Rows from block 3 of the image encoder of a small contrastive image-text model, named by matrix and row number. Rows with one number belong to one channel. Each number is 500 + 50 x the weight over its row's rms, rounded and kept within 0 to 999. All counts start at 0. Numbers have three digits each. After the name is the row's rms in percent of the matrix's.
After each channel's rows are labels from the 100 images, of 14848, where the channel reaches its highest value: "responds to" is what is common among them. Only what is clearly more common there than usual is listed. The data: patchworks of several textures.
# convs1: grouped (8 groups) 3x3 conv, stride 2 (encoder.blocks.3.convs.1.weight, 128x16x3x3, standardized in use), inputs within the group 0-15, a 3x3 kernel for each
# convs2: expand pointwise conv (encoder.blocks.3.convs.2.weight, 128x128x1x1, standardized in use, transposed), outputs 0-127

convs1.37 093:549591504481453553475621651465585520489498518482504465494512533473523478493495494525568462444504536506589533553427442646509529567434519396592558569485467588468433478484532473467485533540378472470520458512544512546509565501489499515478484462455509445510539554439463392460470444488493459479503547525567545463511471447485499507477476459460527525506479496478528553539477533590493368538453466434505480427442438439577603542411452555508431
convs2.37 087:443511414527550520466582405570485505490588467539466533612509442475468454504558529498496446443480459452538479528521529469487469553520458579580584629524404548574504512557474485509476526423520476496584605546456514428457474599487532470508538416496513505493506371545499463513495545483488508600599460454472522461427470547403498461473463542431504536512529505457472508393548462444492544574485
responds to: speckled; plain

convs1.64 091:468596540519497498527498515451474529520451481440555519569593505555381494555508536453390467432622369461403480521532525480483460489550523519512476497455604560524549486546477521533537477508576494426445473591433497509534531521486502590517472433410496514482585471636527559618491496528458459493428514469473542566466509514476511527463533514540555576481532482535465529402540500536497468448381448445565428468434466458547467475483442462482502
convs2.64 099:557479525545445499564503389534545433537557550519553521526466616454477506636463622512601478474512585536608514518498530521421619484500506534492455470460502549530512554646474563496541545541459508524563521384619566478470551488462539492440441406480543498537506482520504463506508465485473565535501495482500465537453513510481477488578560491500543595498476399494476511505462581530474542506510
responds to: rings; dotted

convs1.123 097:487522413501573475464491519537563517543572485513478499453540563446439532536545496472485446578483486488430445584480517488542508454484460496554500545534537494547580518569510516577445456410471494402446433407545549578538619504508625524510498475504423490588487464546537582547483501501546469498524473534438527402492551440448447448514593543594488455528526399496504479506465413421462501526507533510501478505516445474408545331562529474497421
convs2.123 098:497440549510490407471580498540531473564468493504495550622503465493572554525492411479519405522503498513486593514477490455579454534427444527561477581410456531396565455590538559610437469456484488517492579500541514528574529484522495475558512486615560547524529464497489468512538397559598509458468481489486464479517453627454565443567449511495536486532444510548416551439528480457463474508422
responds to: diamond

convs1.79 093:510445473534501461557556499523533443371509550608424376490463404450502463460477435499512478524492367465502483538539460585436461420530500519451498542489535550606544438547464504490544511539503627461445536430538563522493437489507523549580499461482408567600469519510473407492531520507536500531506436473529437492465520501604538540514576558508527530460466460456544556575488491523540518504436467439574393481498523509436494545465596437539539
convs2.79 086:557522566504448517569458518477448415489504501501548531570497487506570492475510527506520520578619558431388462509525518488461521557503418476515505511553472469545559489467472491531571510510462542442497496434556542541492522531512488530490560498471539553637474480517454480483559540461545578494555440546568509562531452523578455433544466511492712554476466510525382595512474613497454460562446
responds to: triangles

convs1.47 096:438525388492605432402444479494479512550441506439513497546525485543450513514511502425498518396554503477469440528539420445570427444501489491555528594428388436554641460544525531404578516528585441548457484508531452467544462485479468530541513499435516495430449499553503519528577502423544515458532465479515547528537418463515538458521476488508554472506480466450587547576408542552569558483495416521507546526555436527543495612520419536540524
convs2.47 086:491447449492437507595359576562506579478509417466479445524625496460464564509558452476506556526544530512525422550461434578464483472528438510519513425525507494417506411502538416499449514550472523505501487471495511584461490554489471510511497482615462597512441640433474464481575457387471488456551463573519516488530458479493380444521437446490476503538448573525522504520515492439456505567526
responds to: crosshatched

convs1.112 114:602515501412468587552600537608468545482414578455586531455552451468575464491446460490490530418488518538534520473565495576507443524434509518457461476450487446477466622524508536492462468473527481467505447453537476498465681532463585463474462482474490491503512525600507517477497473493483546482517513486453524441489541415507402509515600537663523463464403613423422518464467521544571512498534513503499469486453498513434482461498464468474490
convs2.112 102:578458530488581451511452554496567514502447476456514420471465538456581501586571404494420520548568509534452466398588455454500468457480515545480513586486585572511612452481529475481393479495537508470472503477524455574493494442614441571547520427596531454537451497494550516569414511546488557436493525552510533548564433449581495402505483525581481468518535387490498548517524519474519508462460
responds to: scaly

convs1.19 096:491513502532516491486501529480520435546539485495475512387355405345510287399395379482477497505483467480496546534559509538492546530560514488483506480503471450471480497479502500490495532511512491532590521489540507496527512584521501478495509527519499537499516491496475539536418430464431552480419474445510432503480538479454404415548586527539478544520564574521525526528495513526536530545522540458505518486487520538591537600426599578599542
convs2.19 134:411595498506427508466629452491461502508526497508454436507510541503528486496398593509498457504545526423560503468461472485469470526523504514484456459402487464559508510458466473473515450506524750449476517527516550499466497543506518469447563524496443448426508519577474541520435426515422514448517526529484415519416460500475655460535501431507465489481524530475454481483501585536442483413449
responds to: wood

convs1.118 110:479541566538537569467476599507449490485450532488456447504562509416542553465495548461521551470527564421425512484526480493475531514485543540483404509488444545543478509433450519478536489509546458491519438545453458453521458445474456470514462444510520553535402442657444390554514520479523460504498474496473580566409499572424507506477575516536512482551678601484554578414499600392396547470516525509525507482459565511552488519478511452443468
convs2.118 100:508551517503508489409541505568516471430497512580489513538471479510509568463598534527497497478439521511477466447524494412504471532468461565553439535418506507503518454432539547439487574552540487503514458556465556541535562466428488501540463439440589590547522517476538493516430468560458525382539525521540534395518464380550495516554518479558489444631682391475510434532490477544533575475518
responds to: plain

convs1.15 096:563464442525338454532526448468477560435497554480503539530516493513521474599539517492468418506509485467541600491462497379509501444483509520361396428358342480447495532500555561535521575469470466436465509520552546504533551537577480481637546580559494543549517514462519476518530419487488520482481519516532539504528473494559510563499503532477602439413483453514480523492499514553468511434493421504523411456558504551542522527488504554498534
convs2.15 104:445468491465550547493557496484512555510464492457658488542506401413464493526503460462549488565446516500439444489558454483526558572469585528455502402494429548466509470454478510474493497505517468482539479448536483468464429520489436444471499492499510457502535500515562480479478414479563452540408538551496452429457452418496538428381479446478518488711518487522493485657484480506440467546445
responds to: wood; plain

convs1.63 110:494488528519511487510471458506504484407515517533587477428460501464504479533498503484463451480475495527508534488412522402457598556634434442567514464474452591504413459443509531527483516404487526459464503561465490452463575519469493420526434525589575529438489408525469547608423410553496517639578587432511533557512386534486488603591546492563466504504470562393491504487498491589494446526503528462463537491558571521505470461468491514496536
convs2.63 093:459437525534480519505496458527527585532520537453507506475535538502420504541461539480380380542510466551511508512506540493460533479424594416445465553452458563494486466549448493576437513487545446531389549482570497529500481480578592478579497540440504521441518420633546444554534460490440442470551423483417465561448487549531576469508584452497524480424486499495493563495432564428557513623476
responds to: diamond

convs1.40 105:494558506507541477521506502556532592513454473464572502511517480524490506462513432519468463480518462507544454539370434451624540486425499604477580561511478377561541505552445543481481547484445488437435485555434502506486496541479457499560506477488537469487475522467530441552461509468434523488519444472494473519513493546483477460516534509487455521487540528581617339568410723618536483449513514412526535535471459528483503492493531435451473
convs2.40 076:446500511464472499583521472587516485471465448480515450512612439463395541466513563498511503501443486453577597496509482518450492535541463572516488468506496459477531492585533549487524516508526455484559561595485508515541550680533408509536492458556534496517547496452427568472596606413383530511484423517472514539527499474542402519524506486486511510504482493536385487449543611412472498563432
responds to: crosshatched; wood

convs1.8 096:411410429443529488386414467546610578521390587478516479551512439552469491583474526376438467405532478510528514469492537502487529482505515474482491461543540508524506586552548540456540492494542478541543496460524505525557515502442492477537437609532524489521509475495463421479515511518527531490421477449512593476555368583635528564590441513496561478459506436557527487476448508514516519443382537468527543562439503538486423532491426545512475
convs2.8 087:524484562599540464377536477403470539451493545398520544476416525462599397558522529514493499478547509539584442525524467535513522583495537537490575524488464572577531506574517506550507514532517563472540503439543459443513544482495443550527471445573452483496450529456583447523484532481525579482359509415505482562487578448546470527428478471535551498515482543501469528597499623483543484555386
responds to: scaly

convs1.53 102:483495506513519409530473446578509480530552392558484441551530537470499491536526470514518506541407628506527544499479431479487469457471464562479446524441490544537516487516571477536448535491424511531640519463508500462450461525464523395674510526572520463466531445567514554540438502482509391565443472454430521384439583398537573540497462447518629473530438460555526505491410559529505513503481455517552436468525521549472448508462513523551513
convs2.53 104:495461521521562535502439428472526502530587488574578511477531574523552561603566577524516388469582481366571518395483416455464487543436455484559409534486506567438470545497557515455490504440494576435469566515556548451533419539510522562561443486504485507439433604516476475499532493517536589559493514474422503472536501457482469523648472560468479547528472551508516537492542422500498537531524
responds to: plain

convs1.31 098:546551501539475514481517561453456491379569469430476416520490525454449602493565580521526553532481560498506479426378427457585412477419429524551537486441552520561520561583482549502540516497464449507550549437573513560531481473465477538496475493463534550518510462480487536495560476412476544437496522489488495488494424547558606529470499571523498465506491512468507476471623466465427450534497612557448614487510538437435443475600441445410441
convs2.31 117:579506543508515438498580510546463608454500496505467517520489556485534457635534559552456485530506453441567497466420450459457574469461518451543418510416515438555513527591488501501544491531506349450578500497461549448453516552513525524515565532375489442448685400583514569520474469465458572496495519527455475533398490541460510469554477446506503528467529555526520511528497555490520529488541
responds to: wood; labyrinth

convs1.81 097:501603495494507520450412553404441463436606350442413458492535465509499476554492528504422404490531537520442535509537553532472509416535459563557543501425488538512499607497547582365437581525481458527507457521499463567514466472464413560526433480510575530510543493415553471403481553508489545500466470486536518554522437512511515525494451496541532526433527503489549469521468535510516493522503542490372472561531552597490560572418488607471509
convs2.81 109:519543482502618522583482487601477557513477594406530405473503482446470381470468494514540499499370556492474485537476545581492558552521507518465441537480586554508448509529505548477496473530419513518450510444480587417544536482520505461538414455625468333472524484542477486532470552536476537551485475547503538416548462562473435480456452511552503513529507537483516520581538484490586518502387
responds to: patches: two; cracked

convs1.51 101:474405486527472596544536572409511512514455535472615531534527474498536449461492465508549503511522486451437422446510506520447554541540535573508550585470546513497426557461470540522448482471468483512454530571433540476456492573568435501506463421411473559629449466516502498443513483446509535529505521482528459506462508534452477560518610580457582433473364357564549545567496482462437417467477476476445604474520595466550573508475511474473470
convs2.51 109:493485453418564466517519444543534434487522446465476405543492470449546539505486578498483571559567518464502525568534513433552531446521581552450510533542523432546524438521490420444452553491454452489606438484486504515456528477579596486461528489455462456456494433615519468501526646518495512520498475468565568437507557538634486544435514548389541436516446463487534448428436567526579548508444
responds to: speckled

convs1.42 103:503487509463542518501387517523499467466593468527377549509537474529504454486561515432480466462517505464439509539560511493416555496441497487593414548453583607436564553481519546562454486526476457474482466509486478462501491436545460538477459505476512507471522402566507662471516483534523509477459499445561504484493510451465521503458499520476568487518435533563478633549604402355601592475447513520404520443556472495485512601521539465461520
convs2.42 086:437505478482575469559454543610495550469467475464490468584569476461488468495534538494500484535446545482563523466467472498443540547556421539554511482555523439503542483588535570506456468483488498468523497530444527503542517628434395581472457388546491593510451611485451453438564595395461426471484526531475512498480486504403416399504470463490560520525466586475427497502557551404436490522545
responds to: wood; crosshatched; furry

convs1.103 094:468491538422541470514478483383489455533530454470453489522455512498477483450522545602547468566527554500528535506519484450577548418468590531493480502499474533497540320392438444631448343396434553398441443492501518512461489495494489478486568532490502474543447522476502486523520519563523531506490493481495458454554568492516488508492527459501535476469505543421461597465485612529568603473514534488538532537547412473576518506572571541572465
convs2.103 085:532499478491483495491546548518530416523524493475493499438482459453490424509476528501448463387462477492518525547556492621474577523454466436483415587439446475476570592424639506529481503559635459558453440583430479535541485504574425446431565501525577506563500502595471455412519523449450456452547512468450475534517545450516522513486509446422528487498424518481526524494621436548490578475497
responds to: plain

convs1.58 105:472477488499547517539501487480474588579475405612419425469576465489500472540475492506535461509474500511520480534475600502492449536404411525471414477610542462530532486503474474525517502475548456553576457519523426451502469537578467408611582632420547440484514446502517516462523486512446570441489479468568593396547378545588531572464514445496492518495574458508475428454577497453471480529527452566461488623508465490452491492532498507476492
convs2.58 096:499511475557430560491498451501504562485550487536466563631450523517421436512557444514457578477473450495533515442471514496433520507451529529528448529619491528576528507570500648423434427476541517509437593543592498517446493479447481459449440464524480532505516466512523481450520449533473473563550463494442569544552433381498593526411394597510514518487512570446532503508522521493427499480608
responds to: plain

convs1.95 092:577604502557393560506580463512512488483545448406415414523541493565507482543504438396496453500497481491581508435499520451518510470539560459494553527518484460455451567528523471550500497415402523532544564452465454518555425447489450500580542565596589522549490478465353346466492457512493468616507534512434495524556502501516513505471495530501475557464556512467525533501450574491568539551530508491506430557409469534494544481572476483449404
convs2.95 099:564574524505449464401455557473557534598577517467560387527461555453471693410446459524595545466481495493513511532462511491586481496538530433479504423488477505535539546575545501453605534565527499503478542487485443376470595464483495558527453507550549447578486513517456528528463452505500538555523543522535582486444471576420491536470379507494505500494468503432510537468510455514477476450481
responds to: plain

convs1.113 091:480435470481512489523470534455393458517521485449489511518562486600420555595637622477485453476491483458547470496492462501498534499544496533519475533455505443483488441458463446486497457532531431403427473508412553549501472509491527513465506490546488568484497455610553669639537506495507468435489548551519521492555471556545572486496464414523467549544674519463430471482533524531573460476515417471522533498514467444440481409496456461479538
convs2.113 098:522476509544541481495508539568426463488440545565465463475525545574463520479549417512517515439504451533465432572428479537566423466455532591527413552387546492549585494491554505528547448496515412535488450534504513632465535475401465472483464532437482485469531530436554442465525471489423566509489472512402498488511414504449588546447454468619426435613450552487429523546446525494502539521431
responds to: plain

convs1.97 109:507519515480556510480519533459497518431469568459396473482453478468467468537453489559528435642579544597616580480423468576508441572603538497411466545479459536453507482438447597585386609628495500465496456546447456484491510426482487480447448464469471505526453474542486428497465491480485433432506414385526542476504521502520566509508412488569486530538513498504483472449502521498490551492495442499533464542558509548552556542567606473490531
convs2.97 134:485390492446425489471541440503602501501392449663469455561466517553501508473425514492445420511557485522529518473427445494485527642576502447455575459583454470517472495492421478460441457503595489497452517531501490411486522473503478498550472603571503480557537499469480531516477530503498486492508385444484441518454536591442459548477459512540511583508520622505501478500514501451420463440569
responds to: rays; spiral

convs1.2 088:366410421452557471391505471560475466437515544554524464479465513492562450436477521519561531576393514492533496533506504506506479524492433564585480607498540518549528528523543512472533524486492584482533555459512502538490562600511515604497509499488463467456412546455431423466536493503533490497419511475513543476569475441571507561512639540619472578595535515500477434453490494466497527470484505524520420404500455424459459358551467461496501
convs2.2 099:452538441544507412514397513467487487475548470481426548592459464626519458513452431494404516465460484501454423495497442610450471454464420556464484497557499433442483483521491468510523495548553569417490458518540535482459491585613466554482523480492495478425376513420544416495535457508470605533557563507578529622528530454507464530434525427544535527543564511449537506513429458454472452497492
responds to: plain

convs1.50 111:562591553489462541484495428543529554440548549388431464478523476528518516545579489443405435498501461567585529522509505493593492379458468464466496448453470539561497485494516504493563481506490414460471469505568438541573441395375582483441593594557517489451489525453504527576499537489477528492529512482539480450631549447569499403461409461435462477561583584453467497475471486554574523568526504523542509484446412502491512460503503510535527
convs2.50 113:543514466487436440589536487505545505552518493555463494521524499497553511509592472487489591486515482464511542550520545503488585540507483522521486527386578408549441467468481400541423549415455516536447567526498491458514551465463493520423544468484479482457445458422510551409531539552519450609515478528538448453621493415452526626464554613517505414497531504622479437601483495473530546443470
responds to: speckled; plain